Rows from block 4 of the text decoder, named by matrix and row number. Rows with one number belong to one neuron. Each number is 200 + 20 x the weight over its row's rms, rounded and kept within 0 to 999. All counts start at 0. After the name is the row's rms in percent of the matrix's.
# fc1: MLP up (decoder.blocks.4.mlp.fc1.weight, 1280x320), inputs 160-239
# fc2: MLP down (decoder.blocks.4.mlp.fc2.weight, 320x1280, transposed), outputs 160-239
fc1.42,127,194,221,220,224,200,186,199,184,205,173,176,164,192,193,205,205,150,202,213,198,233,198,185,191,225,195,207,200,184,195,216,243,211,162,226,181,219,166,179,212,182,197,185,171,201,206,231,194,170,229,218,193,210,227,164,183,203,210,183,212,185,179,202,219,193,229,179,227,222,204,198,218,198,200,182,190,194,227,207,207
fc2.42,118,210,207,205,218,215,222,201,210,189,234,225,219,224,179,202,196,244,263,221,187,197,199,196,177,180,226,193,202,199,206,148,170,207,210,238,201,161,218,179,214,182,193,194,195,236,217,149,198,216,197,233,179,186,200,196,174,215,217,212,149,196,190,189,176,208,172,206,215,179,220,215,192,163,177,220,211,212,191,226,178
fc1.43,119,203,176,208,162,202,226,245,190,202,205,191,177,234,214,228,191,195,220,186,186,187,172,217,196,198,197,214,179,215,230,201,162,230,189,200,203,212,195,180,235,227,152,200,169,222,198,201,212,186,169,224,181,203,172,213,192,196,187,210,192,208,182,207,216,184,209,184,203,233,194,210,186,209,192,176,187,169,212,182,214
fc2.43,117,190,190,175,231,215,202,244,216,190,194,215,194,235,213,173,214,191,202,228,205,222,206,189,238,216,221,179,183,154,209,210,209,220,173,199,211,202,175,232,151,227,212,189,195,161,183,234,195,227,214,200,240,213,210,179,232,221,218,186,165,170,225,193,194,223,191,210,188,164,187,194,179,196,218,199,173,189,199,209,191
fc1.44,076,194,180,182,189,184,208,200,194,186,191,200,203,195,199,236,228,184,203,172,170,188,183,223,198,217,199,234,187,158,149,202,203,185,178,207,190,157,194,187,203,227,203,221,195,203,176,228,204,200,227,218,184,213,209,221,201,185,171,177,156,194,198,217,195,225,209,225,172,169,205,220,200,191,200,207,188,218,196,189,222
fc2.44,077,243,182,175,220,178,182,204,185,179,204,199,194,219,229,205,226,173,165,194,158,172,232,230,186,159,199,219,233,240,174,196,192,186,195,205,161,204,175,202,187,179,189,232,190,177,204,191,217,159,200,211,189,227,211,235,198,154,153,199,210,202,196,187,209,216,230,188,210,215,172,213,239,231,215,185,209,191,219,168,200
fc1.45,104,200,204,215,188,143,241,180,181,207,236,206,189,191,205,195,213,184,225,250,196,184,182,239,208,181,185,196,204,189,161,222,221,234,206,210,199,182,190,221,231,189,252,167,197,210,168,211,164,223,217,188,206,205,174,208,206,222,220,206,172,184,214,193,194,229,210,211,162,208,217,165,169,207,183,193,178,205,170,189,230
fc2.45,109,205,174,170,195,216,177,209,196,200,174,226,217,189,191,219,192,199,185,199,193,213,174,159,182,179,203,207,207,210,221,171,212,196,184,214,166,195,196,191,205,202,166,191,214,205,194,206,205,223,194,184,172,206,241,173,178,241,227,161,212,198,203,181,212,209,232,153,206,188,191,203,206,150,258,231,204,183,224,215,184
fc1.46,085,222,201,227,214,206,166,211,216,199,224,233,195,199,220,218,199,203,169,197,182,209,224,173,204,200,220,207,225,209,198,210,180,190,188,245,167,218,193,129,151,189,204,206,164,150,178,156,177,198,169,222,183,224,207,210,190,201,212,207,165,219,215,198,213,177,177,231,188,197,183,176,180,192,194,204,202,171,169,189,170
fc2.46,082,233,191,207,155,169,227,175,203,173,193,155,203,206,190,237,215,200,223,197,193,205,174,226,180,208,163,202,187,224,172,208,246,196,202,212,207,148,168,193,222,200,241,220,193,196,157,216,207,213,170,212,213,229,202,223,218,213,218,241,218,218,213,171,218,186,238,190,187,224,191,225,174,225,173,172,203,174,198,174,205
fc1.47,089,205,228,224,246,213,193,198,220,204,238,190,208,174,184,201,199,213,211,175,204,188,185,183,179,213,218,164,193,192,191,218,189,202,178,214,167,227,180,181,204,207,228,217,225,187,191,220,220,203,214,192,187,216,208,191,192,191,163,201,174,213,187,186,190,178,163,227,239,197,231,170,225,189,201,194,246,224,195,232,188
fc2.47,083,192,194,178,183,209,236,207,191,182,183,185,191,207,197,220,207,185,214,193,151,203,231,169,203,196,220,173,205,191,221,230,152,210,204,223,181,205,211,211,217,206,206,196,183,203,187,184,182,204,167,194,211,198,142,213,182,194,232,219,207,219,206,196,200,186,219,208,205,209,155,178,169,184,185,194,175,253,192,176,184
fc1.48,071,210,166,189,182,254,204,208,218,190,214,220,235,211,207,190,195,212,215,207,220,213,209,207,212,188,210,191,182,206,221,196,197,205,181,213,196,217,220,206,224,174,210,223,212,214,217,162,182,224,216,215,210,200,189,188,200,164,209,201,225,233,190,198,205,199,206,217,195,214,220,194,213,144,199,206,198,203,211,190,210
fc2.48,068,181,200,240,198,208,206,192,166,192,211,200,191,200,195,173,212,207,199,200,211,204,223,214,246,199,203,182,228,223,193,199,229,187,171,167,217,176,214,255,222,241,201,205,196,181,198,220,192,208,214,202,176,202,166,185,161,198,180,175,202,226,191,223,198,172,207,176,225,198,190,163,209,218,189,196,204,181,211,209,229
fc1.49,112,206,214,233,218,210,234,192,196,231,192,194,205,172,197,213,206,197,165,214,202,229,223,206,194,238,195,200,160,181,238,227,238,222,184,231,194,212,208,211,211,231,170,190,176,211,192,192,227,207,218,198,168,194,191,184,215,221,190,174,199,204,150,236,165,183,237,164,221,215,233,233,185,185,209,206,208,204,163,179,175
fc2.49,100,200,204,192,206,202,191,196,205,209,211,203,178,204,242,188,215,218,198,212,192,163,162,152,179,215,205,180,185,216,243,181,172,227,198,175,190,179,197,213,165,159,196,215,191,174,202,186,194,212,189,209,206,207,219,231,176,179,207,199,228,189,182,161,218,191,177,252,230,188,196,192,186,200,210,181,183,197,198,235,195
fc1.50,053,156,212,219,188,207,188,182,206,212,199,201,180,228,215,230,217,200,229,183,218,197,188,208,205,184,200,207,204,195,208,194,212,187,190,190,212,175,182,182,223,188,199,217,186,212,204,220,190,179,236,186,211,203,221,208,196,186,224,180,189,162,195,177,199,196,188,204,223,209,230,198,188,208,195,245,221,170,161,207,215
fc2.50,054,208,190,208,214,222,206,221,230,196,190,206,181,169,190,203,196,212,167,191,192,197,234,198,179,192,222,226,191,187,161,201,204,168,176,206,181,204,183,208,199,175,160,246,183,160,169,191,182,200,176,207,224,244,255,197,215,205,202,189,195,196,214,171,151,223,225,181,198,196,182,206,214,184,221,226,200,203,232,235,183
fc1.51,101,228,211,232,202,197,197,199,195,186,235,189,181,225,223,218,156,175,189,198,209,222,162,174,217,196,203,207,168,190,187,201,202,216,195,221,199,224,239,235,217,185,242,187,219,201,204,176,149,192,176,213,226,232,209,206,213,200,219,166,205,215,190,196,204,167,212,160,174,217,175,189,193,186,189,189,204,222,161,174,199
fc2.51,113,223,205,207,176,192,206,184,195,185,211,169,192,210,192,216,174,196,187,209,192,187,221,195,215,196,202,233,221,174,231,217,190,192,226,185,228,201,159,168,239,233,187,205,176,215,189,181,227,197,194,155,162,199,166,158,198,215,226,211,209,201,184,220,190,190,195,149,198,187,207,226,212,195,212,195,187,188,246,181,202
fc1.52,074,201,188,224,199,167,217,184,206,221,195,197,218,207,170,196,228,183,208,202,213,217,195,181,189,197,211,216,194,188,216,198,188,173,208,143,222,191,181,217,190,188,262,183,211,217,198,219,170,235,212,234,202,229,202,198,191,200,182,199,191,221,179,218,180,207,172,200,210,173,216,218,204,182,191,181,160,224,215,190,235
fc2.52,075,202,181,230,228,204,210,200,209,188,205,178,207,144,208,191,176,186,185,208,193,209,192,207,210,221,216,213,211,198,211,190,221,162,224,187,183,198,202,193,196,186,172,235,192,222,162,198,204,170,185,209,176,156,209,210,184,197,207,203,200,247,208,207,216,182,213,180,204,182,213,228,179,192,191,214,232,166,222,221,183
fc1.53,050,189,175,191,171,199,212,210,203,195,195,199,206,181,222,197,172,195,197,224,225,188,190,203,207,204,169,191,213,198,212,209,173,154,181,168,218,218,229,163,165,210,192,186,201,209,228,230,208,210,157,211,203,205,192,200,203,179,195,226,203,189,164,187,205,195,174,212,223,203,209,187,236,206,194,191,198,223,187,209,211
fc2.53,055,200,192,204,210,175,198,203,209,196,221,185,228,202,203,186,204,173,165,209,188,223,243,234,216,198,214,206,243,160,178,201,229,248,205,219,207,162,151,211,220,177,195,209,244,199,177,198,189,198,208,217,199,202,181,194,181,217,199,148,197,223,218,191,188,192,175,168,184,204,196,219,206,185,244,215,204,203,201,183,191
fc1.54,094,219,178,161,211,181,178,175,172,173,187,173,153,217,234,248,202,195,198,200,160,197,232,189,177,177,191,209,222,230,231,180,178,222,195,182,241,187,197,226,173,200,193,176,159,201,213,167,205,255,205,206,187,202,196,179,196,216,187,178,229,191,215,194,214,168,193,201,185,177,183,220,213,231,210,218,205,194,200,203,190
fc2.54,096,170,177,209,206,209,198,225,195,184,203,191,203,200,204,158,209,193,186,220,215,188,203,217,209,218,185,217,205,197,173,216,223,163,194,213,162,218,208,205,220,199,216,216,214,202,202,180,201,200,163,216,211,212,201,197,214,231,226,169,211,203,194,199,215,213,180,171,192,218,195,173,212,202,198,197,206,187,210,232,222
fc1.55,122,234,198,178,228,207,201,203,193,213,178,206,203,193,197,233,204,220,194,209,175,214,220,187,205,210,189,199,192,191,202,224,197,180,188,170,184,240,202,208,216,249,203,208,195,177,204,188,210,210,192,230,213,195,189,206,186,205,216,216,232,228,208,201,211,186,210,212,219,203,193,194,231,191,232,183,199,203,173,206,203
fc2.55,123,213,182,187,200,203,204,193,184,197,216,183,212,201,197,182,215,169,214,177,208,194,198,198,194,143,209,191,179,213,191,211,206,216,162,230,191,169,196,184,202,166,225,197,194,222,179,244,167,202,228,184,230,205,211,226,187,223,194,186,215,185,200,183,176,216,162,215,186,208,218,219,185,218,194,184,185,191,200,216,191
fc1.56,119,199,175,190,209,174,196,198,212,176,176,174,207,167,211,200,202,219,203,213,204,183,191,243,211,183,195,223,235,192,194,226,167,210,220,208,226,181,192,188,185,170,204,188,225,196,193,203,186,170,211,241,202,167,178,177,189,183,243,218,212,197,198,220,172,216,201,222,188,184,195,222,225,165,212,215,187,217,177,178,232
fc2.56,119,190,194,210,235,226,222,155,193,193,195,205,218,192,226,222,181,225,205,205,246,197,197,219,221,183,180,188,203,188,208,223,189,193,170,208,196,211,202,173,210,213,198,222,204,228,222,190,161,229,210,189,186,197,189,190,170,196,220,230,206,216,159,184,183,181,199,213,213,173,225,199,217,218,147,214,223,190,208,186,186
fc1.57,113,201,210,221,186,200,165,213,190,231,184,244,191,185,178,244,223,184,207,206,187,220,199,160,238,224,208,188,201,199,242,203,172,175,219,239,191,155,214,208,199,163,192,164,192,184,264,184,173,201,223,197,195,214,208,212,183,184,216,177,180,177,205,237,180,199,181,216,169,177,202,177,185,183,169,174,216,223,179,240,213
fc2.57,110,209,219,190,175,203,192,188,201,206,185,193,203,191,163,201,235,188,191,183,205,202,189,200,164,187,175,213,174,218,227,171,201,200,200,191,183,204,167,209,187,189,220,217,176,184,192,200,202,220,179,190,198,229,221,222,198,231,182,174,162,206,155,185,168,217,218,237,213,228,209,219,171,218,226,172,171,216,219,181,176
fc1.58,119,215,203,200,146,178,215,225,224,226,196,218,179,197,201,211,245,214,193,191,202,224,190,184,166,206,163,195,210,196,189,224,189,196,246,205,217,184,194,185,187,207,213,226,223,175,205,179,163,243,200,199,199,206,158,199,204,211,194,167,173,210,183,222,190,195,187,203,198,164,217,213,200,193,181,225,191,243,188,252,213
fc2.58,120,218,190,199,218,197,156,167,188,205,214,229,220,174,227,184,215,176,216,186,202,203,180,188,183,161,230,165,192,163,221,185,169,187,159,201,205,225,230,192,181,229,238,213,202,219,220,219,184,214,199,229,205,192,225,170,176,191,226,207,202,192,209,142,202,172,204,227,228,226,196,184,207,181,192,201,219,213,170,194,211
fc1.59,135,195,196,190,201,240,221,209,199,188,216,219,224,211,172,217,188,197,203,201,190,189,190,184,225,214,187,230,193,224,195,199,220,193,198,195,215,193,209,232,230,181,211,169,164,184,231,207,218,169,205,185,145,230,180,199,209,193,179,205,214,219,165,173,212,204,176,178,240,161,184,152,216,222,181,226,271,212,184,190,220
fc2.59,128,201,189,208,214,206,178,209,203,164,182,207,208,243,193,199,222,178,206,180,196,214,175,221,168,218,222,184,171,246,222,189,225,191,210,178,189,201,211,192,229,186,201,223,199,229,207,209,175,196,188,187,200,235,209,229,218,226,186,195,193,194,220,189,211,209,223,184,171,197,218,197,223,213,173,193,212,207,180,201,215
fc1.60,091,210,216,230,225,201,210,203,188,183,186,171,238,198,179,192,189,213,182,211,209,225,208,189,196,177,193,203,148,186,219,240,184,177,210,198,174,211,178,203,183,204,206,228,202,213,201,184,252,184,176,240,192,214,226,225,167,194,209,211,197,218,173,199,179,154,212,181,190,200,213,191,190,198,174,195,201,187,196,188,209
fc2.60,089,198,180,186,224,209,203,252,207,215,232,205,191,200,179,193,167,187,215,203,208,162,216,165,206,162,193,227,239,250,186,212,199,169,197,205,236,178,241,225,211,193,208,162,196,198,207,173,187,194,188,176,183,178,193,170,248,173,185,218,148,199,208,191,225,191,214,210,224,166,205,184,180,210,211,184,203,223,186,199,183
fc1.61,107,194,215,215,211,203,197,197,200,194,141,199,177,216,165,204,209,196,253,198,210,207,213,212,175,198,171,228,190,221,181,205,197,219,178,189,251,201,205,187,194,192,204,215,219,195,202,194,210,193,228,212,200,182,190,199,212,230,192,239,208,184,221,205,195,214,213,160,154,213,208,178,219,208,223,207,195,216,207,214,189
fc2.61,099,234,188,199,210,233,200,204,197,201,226,210,208,195,211,213,182,164,171,206,209,200,175,191,174,187,192,184,168,191,230,201,188,181,189,203,165,187,229,210,229,198,175,196,145,182,212,211,181,176,169,203,209,231,176,190,188,186,193,179,203,179,234,169,221,242,186,193,242,201,204,193,186,209,195,178,185,192,170,183,199
fc1.62,081,227,201,218,212,209,200,194,210,193,189,189,212,196,211,210,202,173,211,179,183,178,194,181,186,169,234,188,205,210,251,210,199,164,218,199,142,215,160,177,188,187,221,211,186,201,179,195,170,178,204,152,225,216,192,191,190,215,197,199,202,218,197,192,202,214,221,199,239,199,197,220,204,192,221,207,227,231,203,200,226
fc2.62,082,209,207,191,234,249,218,216,222,200,206,219,221,173,153,221,201,190,199,202,216,250,196,172,210,217,231,216,191,203,216,219,195,195,191,213,188,222,218,223,253,172,192,188,201,153,238,198,185,203,189,194,199,187,195,238,228,185,188,195,197,187,230,188,189,190,209,200,187,186,221,148,181,201,198,194,190,195,183,210,199
fc1.63,088,223,159,196,215,219,243,227,165,191,216,203,201,175,181,192,169,184,218,201,201,152,213,204,214,192,174,229,211,206,172,192,222,192,180,184,200,206,203,178,176,201,238,199,173,235,177,231,222,179,155,234,188,165,207,176,193,198,221,218,192,215,214,175,242,191,202,230,219,211,227,228,214,210,195,198,216,201,202,220,215
fc2.63,085,200,199,212,186,218,214,181,199,217,194,197,188,211,180,197,190,233,187,213,235,226,221,191,224,212,205,169,177,220,207,188,192,189,184,171,191,213,185,211,199,205,183,164,211,220,186,169,180,183,193,231,194,197,218,178,186,198,236,206,189,196,185,203,188,171,215,172,197,191,203,186,190,209,225,199,201,185,203,183,213
fc1.64,118,212,221,225,221,235,216,206,211,210,212,218,196,187,197,200,171,216,213,202,192,187,171,246,204,212,192,222,222,226,161,198,213,171,207,198,190,200,229,237,199,210,184,214,166,231,205,195,187,203,204,209,161,235,206,228,175,208,207,224,216,210,219,186,190,211,213,214,221,219,197,205,191,163,203,239,203,219,185,219,167
fc2.64,114,220,208,199,184,226,177,191,195,210,191,207,202,233,259,225,195,194,194,182,222,194,210,197,165,235,219,198,192,224,160,214,209,223,212,198,171,204,202,177,237,204,219,207,239,200,220,162,219,199,213,209,234,231,226,207,174,222,194,237,171,226,231,202,197,204,169,205,180,200,186,173,204,210,189,204,206,215,173,215,226
fc1.65,070,199,236,185,162,216,206,184,187,202,182,186,208,230,172,214,149,195,198,204,202,192,174,172,196,235,195,178,213,186,219,187,229,208,198,235,193,179,182,174,202,203,198,172,221,118,197,220,191,218,211,217,198,192,226,180,207,194,221,187,202,216,192,176,201,218,183,203,181,196,180,200,195,174,197,155,215,165,219,173,206
fc2.65,072,220,230,186,197,217,211,224,179,190,187,218,212,184,199,214,218,186,225,193,174,177,220,234,176,211,227,206,199,154,205,200,223,165,215,170,216,197,162,200,224,186,207,185,180,181,210,209,171,193,234,166,171,156,207,203,203,216,214,210,209,212,208,173,197,194,166,176,215,190,179,191,189,184,204,213,209,203,173,206,190
fc1.66,098,193,170,174,181,168,239,225,181,184,188,188,198,173,213,224,219,203,188,225,179,190,168,204,221,219,177,185,175,192,219,209,226,177,236,184,190,196,196,190,165,207,212,196,191,196,205,234,195,185,178,205,192,204,215,167,226,250,194,194,205,196,199,215,211,174,196,194,220,192,240,212,204,185,233,219,194,208,189,214,247
fc2.66,104,222,211,215,182,202,228,187,222,226,249,206,226,190,209,187,159,165,163,179,193,191,207,207,210,177,203,212,212,196,206,191,170,206,206,199,192,238,168,200,196,204,207,196,207,200,190,197,181,246,210,200,206,193,197,202,191,195,248,232,202,183,193,184,184,250,212,216,212,174,195,218,180,224,174,176,187,228,218,199,213
fc1.67,077,191,204,198,162,186,191,225,213,141,203,219,189,181,187,201,193,180,202,184,201,228,209,184,209,191,192,196,221,200,217,189,231,142,186,217,208,223,196,198,166,241,204,190,166,228,196,222,204,227,162,211,170,212,203,180,219,247,163,217,222,242,171,194,207,193,228,178,199,171,181,225,168,195,204,212,198,195,196,194,156
fc2.67,081,186,194,188,208,213,208,201,188,233,205,200,206,191,211,204,215,203,160,193,205,172,186,187,197,199,203,178,162,207,184,223,221,208,208,190,192,219,212,207,193,164,197,234,221,223,231,235,172,167,198,206,219,199,157,198,189,152,246,171,183,160,147,174,165,196,218,204,207,201,242,193,191,160,199,221,197,187,218,227,229
fc1.68,102,165,207,207,198,174,210,193,190,223,206,202,219,230,193,213,223,189,166,196,191,197,182,181,183,217,191,198,203,200,196,174,191,188,165,216,166,209,199,185,241,168,209,207,208,172,187,221,165,204,143,180,203,196,231,188,168,214,175,198,198,192,192,203,184,208,208,151,204,217,217,187,201,191,188,228,206,224,198,182,176
fc2.68,102,200,181,220,208,220,176,200,207,190,180,200,217,185,181,200,208,188,210,182,196,211,220,199,199,197,216,183,172,211,204,196,193,218,226,198,232,213,177,225,166,250,190,159,226,264,218,192,170,222,218,213,175,209,187,218,249,192,228,178,172,173,152,195,194,204,147,202,180,203,202,221,231,211,218,209,196,160,182,218,199
fc1.69,113,206,168,206,206,218,198,232,178,203,188,195,224,201,168,204,178,214,213,232,235,226,157,217,210,207,198,183,215,183,183,182,205,224,247,222,184,194,205,209,181,177,221,228,194,198,221,239,213,225,203,187,183,204,235,168,191,191,203,201,217,176,196,209,185,211,186,220,200,209,251,190,205,192,189,187,210,160,197,207,216
fc2.69,122,211,198,182,212,211,195,212,162,162,186,198,206,218,256,172,177,193,243,181,217,224,209,216,230,217,200,203,201,218,206,181,159,214,186,177,215,228,222,182,190,168,222,206,208,210,196,244,232,204,196,185,210,182,168,220,214,208,188,214,178,197,219,187,209,218,177,191,174,207,206,184,248,201,214,190,194,229,214,184,178
fc1.70,082,202,181,198,206,172,240,212,207,195,228,242,205,217,197,173,188,193,231,224,203,213,210,195,205,175,183,178,179,188,193,183,196,208,174,155,183,216,220,204,196,197,179,213,217,143,211,198,205,197,197,194,171,201,209,164,197,191,209,234,201,200,156,203,185,192,214,172,189,170,207,243,198,173,180,182,205,235,192,185,191
fc2.70,089,219,200,213,193,196,198,187,181,213,216,171,203,196,197,180,205,235,239,201,192,215,172,204,196,218,185,167,169,210,204,197,214,214,206,218,208,213,199,205,181,180,212,212,179,210,195,190,214,200,221,197,205,206,229,234,197,175,177,186,219,181,198,188,207,198,237,199,228,219,186,173,190,195,196,203,199,134,208,174,178
fc1.71,064,223,210,172,195,193,238,192,211,236,217,172,223,214,228,216,212,239,214,193,216,187,198,198,207,198,208,183,190,199,214,219,219,200,233,205,184,194,190,187,253,200,196,177,177,189,163,178,207,195,194,233,187,216,213,257,200,189,231,225,205,198,181,176,186,187,177,230,208,206,206,200,216,211,181,222,203,225,205,204,209
fc2.71,065,195,218,200,192,203,222,190,200,151,222,217,209,193,185,171,182,195,219,203,183,199,204,207,172,239,213,187,221,196,190,172,185,204,153,210,235,175,214,199,205,223,192,238,212,201,197,199,203,222,197,183,203,195,176,202,204,220,169,162,204,193,210,263,195,180,214,205,243,205,195,204,184,210,203,200,189,200,182,227,229
fc1.72,057,214,189,201,175,181,209,200,225,172,181,225,217,175,223,191,176,199,173,241,198,237,219,212,189,216,223,180,164,200,179,207,193,192,192,216,205,189,192,181,213,181,188,167,198,207,249,205,221,214,199,180,227,206,213,174,204,215,192,229,212,207,204,195,202,187,193,199,191,216,199,234,209,199,218,170,172,234,223,174,208
fc2.72,062,192,233,208,187,208,194,203,201,175,213,200,203,193,180,210,199,198,193,180,196,233,205,199,237,208,180,216,215,204,204,229,196,174,202,193,208,210,207,220,217,224,207,210,223,202,159,211,196,179,196,226,150,205,163,183,181,183,188,231,205,225,217,185,212,209,190,179,196,217,196,187,204,181,169,225,226,189,219,211,193
fc1.73,073,233,185,218,180,170,211,229,207,225,165,215,208,188,178,197,186,198,204,187,228,188,208,194,193,220,210,178,204,191,218,213,223,200,233,187,192,217,207,208,209,185,208,214,203,203,184,230,196,175,196,192,202,213,183,226,195,171,211,215,213,207,189,198,169,189,196,231,195,190,187,209,188,166,191,201,222,166,204,176,206
fc2.73,070,219,197,202,202,241,204,240,183,170,199,180,201,223,237,192,183,184,189,204,189,196,225,198,227,210,229,199,207,223,205,182,229,215,202,187,207,202,203,180,220,199,230,204,184,190,195,181,198,196,220,176,164,188,209,194,218,211,201,209,227,197,195,215,206,210,203,197,183,162,185,233,196,200,210,221,222,149,186,175,180
fc1.74,086,175,185,191,176,203,216,187,184,240,223,203,217,191,193,216,226,213,205,191,183,178,202,203,217,228,211,222,240,230,183,224,195,189,215,155,209,197,217,220,193,203,213,187,221,208,222,213,152,177,203,175,195,213,214,172,178,195,212,195,225,204,187,174,158,248,144,199,189,217,202,186,235,216,230,205,200,198,190,197,198
fc2.74,088,239,189,216,228,223,257,217,230,192,195,204,178,233,186,173,184,195,208,184,178,182,204,221,184,174,193,199,223,174,210,187,203,202,198,202,188,201,226,212,181,179,186,227,183,181,163,219,196,194,189,191,227,207,180,230,213,186,203,184,192,163,201,217,217,198,213,234,192,172,199,185,143,181,169,186,206,191,203,155,191
fc1.75,112,200,194,208,215,237,221,213,196,201,233,175,217,206,167,170,209,205,166,190,204,200,201,186,199,182,177,229,217,230,208,211,222,197,228,209,202,155,207,178,164,230,162,172,175,167,193,193,237,203,192,208,190,234,212,184,174,204,181,228,201,211,205,183,184,243,216,185,196,196,206,186,209,239,161,187,196,184,199,203,225
fc2.75,111,203,159,171,213,188,190,192,208,164,185,211,256,197,234,211,199,181,213,225,215,188,200,197,178,194,237,167,177,208,188,181,167,210,183,228,215,196,178,195,225,183,246,228,214,266,219,190,182,198,181,179,192,186,228,204,228,191,213,191,218,181,190,223,222,172,205,223,182,217,230,204,185,204,205,205,173,167,209,203,195
fc1.76,103,209,223,187,190,218,201,210,182,179,229,168,186,206,178,223,222,217,234,209,220,204,171,176,185,200,185,191,172,205,215,183,193,187,163,208,213,219,187,171,225,230,237,185,185,197,195,211,206,200,209,210,205,167,222,196,184,218,214,231,226,186,184,267,207,227,218,205,189,184,169,189,188,200,206,186,141,218,228,188,215
fc2.76,109,178,205,217,173,183,225,191,225,201,183,208,187,189,214,215,205,215,168,198,216,189,185,202,201,223,210,236,212,211,178,224,168,207,218,196,194,208,230,206,153,184,203,169,193,176,198,233,204,203,192,205,148,208,201,183,214,230,190,224,167,194,185,171,203,189,238,202,215,222,209,209,180,186,213,237,286,180,185,212,204
fc1.77,120,203,203,165,203,202,202,206,171,190,217,206,201,225,194,219,170,197,186,184,191,185,215,179,247,214,185,209,197,198,179,264,169,201,187,198,193,239,172,208,248,155,211,209,226,222,233,170,188,205,179,206,199,239,194,196,197,182,178,236,197,223,146,159,174,208,212,194,180,197,221,238,213,202,223,191,225,199,191,206,169
fc2.77,123,178,183,203,182,194,212,209,201,195,207,234,218,190,243,198,192,144,189,241,212,208,187,230,191,208,219,177,180,205,195,175,231,197,174,218,188,188,242,205,177,223,174,175,167,194,171,217,196,220,201,190,231,213,203,171,242,213,202,196,179,196,204,190,208,206,189,230,228,196,178,173,197,228,203,188,194,205,177,218,230
fc1.78,102,190,200,207,178,220,204,215,192,214,190,206,214,184,201,182,196,186,196,210,213,234,219,186,199,215,220,180,208,226,261,231,188,182,180,213,217,212,247,214,243,217,190,184,188,216,185,204,185,205,199,202,207,176,187,170,209,186,210,183,220,205,200,183,197,165,216,221,171,163,194,195,206,226,217,229,206,164,213,235,236
fc2.78,101,220,222,196,207,211,198,192,202,196,217,224,185,206,177,229,192,216,219,195,178,146,197,237,183,215,207,204,217,173,183,187,181,181,220,168,195,189,183,193,199,248,203,204,208,172,180,199,222,232,224,229,213,213,169,212,210,213,184,195,200,212,219,202,207,232,195,175,196,202,224,196,221,230,173,183,174,212,150,174,231
fc1.79,087,211,185,225,214,224,184,186,193,256,208,219,180,198,186,173,253,158,188,200,203,197,179,236,226,175,173,202,223,204,184,216,218,194,183,195,231,236,197,178,165,197,214,176,186,213,205,224,207,186,175,207,178,165,163,191,196,228,218,234,181,221,190,181,178,196,193,215,171,167,165,186,183,183,184,215,210,190,223,190,197
fc2.79,079,159,203,170,205,222,227,194,205,168,191,200,180,212,206,188,168,235,205,202,205,203,176,158,225,219,196,173,207,209,224,216,202,181,221,176,173,215,192,236,218,183,210,207,225,200,212,207,177,187,211,197,218,194,195,197,203,187,201,179,202,182,187,206,221,180,187,179,188,208,216,219,231,217,219,196,214,209,237,201,216
fc1.80,081,201,209,217,213,214,188,207,195,206,201,217,226,209,200,235,197,212,217,212,173,222,225,201,191,224,191,217,186,151,227,187,204,173,189,223,211,219,179,171,214,225,198,207,185,226,154,228,227,179,197,189,196,200,201,219,197,206,197,231,196,181,172,171,202,238,170,175,150,222,247,202,217,198,181,206,194,215,213,201,168
fc2.80,079,168,198,178,183,219,192,198,212,187,162,163,159,196,185,195,184,183,223,222,160,191,204,210,185,178,190,211,212,204,184,189,241,190,229,193,226,192,189,222,201,166,194,201,194,146,200,160,190,206,218,198,200,221,220,225,204,178,169,215,200,195,168,236,193,226,190,205,239,206,162,187,209,200,197,197,193,199,183,178,221
fc1.81,088,175,180,221,198,179,193,219,214,198,228,226,172,203,207,202,151,237,203,207,209,204,196,195,225,193,196,211,202,207,211,170,189,196,188,192,182,204,213,211,215,196,198,205,207,213,233,214,230,198,170,200,170,194,189,201,190,232,203,220,194,197,212,200,214,238,225,175,186,190,211,224,183,197,205,213,214,211,219,237,199
fc2.81,095,209,210,244,202,262,240,203,174,180,214,199,233,170,199,207,220,225,216,215,198,181,178,222,230,209,218,185,208,205,229,230,183,194,185,189,196,224,179,193,182,214,207,215,189,214,198,180,222,201,203,202,173,193,205,201,198,188,220,184,200,192,223,173,206,220,185,264,221,223,200,173,197,219,232,193,238,194,201,199,197
fc1.82,122,171,203,189,232,201,237,198,214,216,179,195,204,193,215,191,195,181,182,191,234,181,167,225,240,195,203,216,200,181,168,203,234,198,185,198,209,189,211,188,222,189,186,182,203,219,198,179,174,181,201,221,206,193,213,226,157,159,171,198,181,228,165,206,221,190,205,172,193,209,189,201,184,170,234,218,221,242,218,204,222
fc2.82,126,187,189,196,197,216,188,210,221,203,197,167,183,198,204,193,202,231,205,187,199,208,225,159,210,178,186,175,198,242,191,180,243,172,188,185,195,172,193,214,206,205,178,208,208,178,189,207,221,181,193,156,219,221,203,196,217,167,194,183,225,181,199,197,213,166,218,216,214,159,217,175,209,256,183,202,182,185,191,198,230
fc1.83,080,207,209,215,176,195,206,222,198,168,198,168,207,186,207,238,201,193,211,206,208,215,208,190,239,174,218,235,231,213,181,198,212,192,171,216,206,199,180,176,234,196,201,195,201,171,199,225,219,230,193,167,174,216,210,208,194,196,199,152,207,193,192,168,203,225,200,175,153,196,194,189,193,194,184,210,145,221,181,203,190
fc2.83,081,199,212,199,206,203,205,191,209,217,180,212,168,179,179,216,162,169,214,183,188,191,201,241,171,209,225,182,183,226,215,189,195,172,182,194,195,211,211,193,229,230,229,207,203,236,226,202,185,198,211,223,191,202,165,199,211,201,222,210,168,173,223,209,211,209,200,183,163,192,195,198,224,208,234,203,152,170,226,202,230
fc1.84,086,147,220,208,210,180,236,228,197,226,221,182,176,150,220,215,212,197,178,217,234,192,197,184,204,194,195,223,159,173,216,186,173,179,163,202,203,168,198,169,205,205,219,197,201,185,179,186,166,175,225,218,218,189,185,210,198,220,172,214,226,228,192,216,196,224,190,186,217,247,180,225,178,204,202,203,213,251,193,183,224
fc2.84,091,223,179,230,174,188,183,151,148,228,161,191,210,234,201,216,185,211,214,160,170,200,185,187,239,204,162,211,200,214,198,184,218,205,199,194,187,200,202,230,211,178,186,206,199,206,181,174,222,233,182,180,214,209,229,182,198,227,230,193,209,199,203,185,142,199,231,183,226,162,186,238,215,196,192,198,174,147,226,218,181